config.yaml
train_examples: 97500
objective: "flow_matching"
targets: ["phase"]
positions: "learned"
steps: 24600
Rows from block 3 of a small class-conditioned image flow-matching model, named by matrix and row number. Rows with one number belong to one neuron. Each number is 500 + 40 x the weight over its row's rms, rounded and kept within 0 to 999. All counts start at 0. Numbers have three digits each.
After each neuron's rows are labels from the 100 images, of 14976 (inputs lightly noised), where the neuron reaches its highest value: "top examples" is what is common among them. Only what is clearly more common there than usual is listed. The data: rendered made-up planets. In brackets: how many of the 100.
# fc1: MLP up (model.blocks.3.mlp.fc1.weight, 768x128), inputs 0-127
# fc2: MLP down (model.blocks.3.mlp.fc2.weight, 128x768, transposed), outputs 0-127

fc1.335:440488425403433527509498450482485430579573521547509444469521511538575543485504448531464515516475449451503561461489505489498456428511474477483486488588477518419525545570540491473483440507414515464488470551444508453478480435485483516470520519461489466530532556460501543470527472499489476524463421512626502510517512443470529516486502516518520452472444497517476461544490454490566474530482
fc2.335:447453500424547482520467419466488492515455591535521547464532481453485536545504457453576538429462535477488533508489584476511528473555522431427521487432495482574538556415476491497457514558536484493471476603492450491517531403536478494470447533482507464533448466495498484490508516548488467424493491525632537466527554499513534509489515516492508538487509544519523478546478512502486468494525
top examples: glowing rim (69); cracked ice world (45)

fc1.731:491486518475510507487505479434511500515494556510506379500498518515445491425511489411559535428515540543547497556492545509551496552454504463482496540500507476466529483506563514513491515491558473407469480455487454526343465505511456504437569469459474512532464450527507466553498499529472431528492477505433492474503468459551505539529548546564444480466475454430508516507546538545468525522428
fc2.731:437452480487482635508493496510518493432473474506611441515483315492390524487506506612530515469500501476491480514507498519488514484543546482458450541459462513494478485485534505503536507509509469588491508536472523471661556470504528514502514497476480443536509511508470490541526487462472490533492532495510489499528493545506539508497534505413519485503518501534499464487500502486484497498488
top examples: glowing rim (81); half lit (71)

fc1.628:511475554418539498502522502477432543503459420508491461442411483538544526516485521499401541554504533481504485573464515553587502485494517478478501491554491508424544499503479443505471500444492515505504581525488490423517433488448501573490556520466454404491487469530585469433456488495522570548530476414468490478502471535510560413532523505502485490492481477496518493450510543564528536486514
fc2.628:452502449571536518522527481553543471485484560459541532536593497559519492495526483528434522555499506558505490424458471460563489526484481473488467496538497493428436499491449459467470529569494519479505429481494477579498554528553523549531533504522428596466479449540405467581534506510491430558541508586510528488495530449502536442531498467503535488488539547498508499556506487417537537516487
top examples: lava world (81)

fc1.37:479496450469401471465526463522492489489521435501521516473453499554496556475490506518536537522533517485520456481504468581509515517428583574471519550495504437526598503501538574470515474538491537479486531527484468554491455512474536463591513489538535499424496550441506475534442529497466475479494525554532550457480428516588420487530449504530444536505468424541427485431543447511470513475534
fc2.37:519480455482590516473479460530488515501476457520454516457440501470477546503506507499436474499510469479497523493509446563480499506459580430499437445489521547478580480488490418458472537539505470493512531549467528539502479502479562545580488509551463482451494472578560492529437480505454459525509544555546562503467430515576599515479479489495437449542433420495585520448482447517518472475461
top examples: lava world (50)

fc1.379:456476541498555531495503511540469535597536520511639500465498480525501480448492419514583551461439501526484494509546511473418521526463463506422458516450552500521511537465519480507472461492502485444485553475557497532409439513461493523555504510505557562428536468532490473535487478523450499480455473483469477419543511561492534523505546513404455467443530465534469506487438467513500532459458
fc2.379:392437467493564526532493488486512472432515493483525620488495398492491456428492465541525554452528532437523485505540470509471516509536504491465518557477458435511511499469543484496485489511496447525305476544475491469507533538565493513467526478478503491541531468494497541485501499465515511466527614517459473565507517555506526586474519510517508514555473534528484499517485514465500495529500
top examples: glowing rim (88); gibbous (53); cracked ice world (33)

fc1.398:536492491549474471497477488468527498510457431517457538517495469527557508535447502531462543480484546513479481509511492588489553538506525436506452483461494537527445479458474465466520488530520474624508461451463528443485535482609485475482475459419462492452488483547555512455498450514448467442550455474577485463595458469559495565491492453482490508530507413567498492491493457424445542437514
fc2.398:484497531445498540496501483499451498476492594519509503478499480485505479520552510471438545554534532443486478504485564395502558459487459424467417504463495575543536506457498493506540501421537501458496566514498533603502517550429556461538505444539480461520483509565452510553495490474535495452567466548464512525423521521460499568464486455480473525423518574507498480495514529561439552523550
top examples: lava world (99)

fc1.552:499534487475521510470488534527450499499533547515458512451557498491524540474500488531502429455556572478520514466551470483564433455518547446474541505415425499538475575527524511532415574466505553503499475482539562461501453405512511470513524544492498492484475544438436462469445507579483484525458495505523519455534484532454555499531496512520538496568453449544513517432426599509505454521574
fc2.552:503425495466464508487501544523460495504474522503531508447537487544505517493495514496501567569547445461492513464459479489426574445525555565514464505574428482464470583481468506512592436452506439501504468480551444465496481401503514560494470455483509468471507462561440499504452486587471484477576503506524526494545463549443476507469519488505546502556440451500496511436587568505501531519436
top examples: lava world (93)

fc1.211:577487514505512447581503539568488513580492529499541334480487503523434517473475444528552547392469501534610548522477494498466506444487488509546393485527560504533484542488497518540503462448480524417494494502465549446564464485502501538518520525504534500496508462516534396464503443529514470485488517538503489503481456508510479450559509479539521493481504527541512500477470496503443468477458
fc2.211:454510505478516462493512509489495475475515504504502667480484421505684535413470470607548506469465554483341509507468470477519522491495491512528527495509502500497440475530505538486501522488507510572589470478439513490456538495486539518468546501454501496476500538528511517460490522479494489523491540481476489416462485513481507570522483527480497503511493471522508518491515463465531513494460
top examples: glowing rim (91)

fc1.472:508493496444522511545549458458438532511513441507505478483412496488466484490492469520538503441467506451483514479520550438470504539492468525524501472452428470479498532564460540468451529463486520417469556490544519582497437611560462506554419554390471524523439493482535488545424510481531508472493485555521442445502490545533504495561478483500444437440484535523484506504469499434576470526479
fc2.472:547510505556528530467533528553552479519506573494505466530563506477501499536496454518544492423505517580537529514533435568457504463483541500578537461464561452479499468562453531530463529525477505493518430494503520388490507405453526498443417557600470495460460498506456481448549496511493480478504521439475542441515498460471523535554520518473535447558500485515460520479457457524595474463475
top examples: glowing rim (70); ocean world (57)

fc1.601:573549458476501572571482536469547441457514494548481433513460493497502457574495476679520504501502485518602462444524553514547466482513529447489511507518519481490488476516496520451452461523501537500510503538504512507459443563438524480449551479541526506500529442518550477478486478566490484526540469498426482478495479465495525511461561490558453497545472458582557530489498490529559525575474
fc2.601:567522460466510491481497518478481506400518478492472471533500539478440541437538473601593480525505550505334538514528462495523492461486549491459482469534440461548460505529482512501512482510511488494454492519479533498720460500481469497542510481482515447480531490545448447490502493487497499544494489483508491546500481512506473440485476500550505510460501480539479535494491511473557491495538
top examples: glowing rim (70); gibbous (63); cracked ice world (44)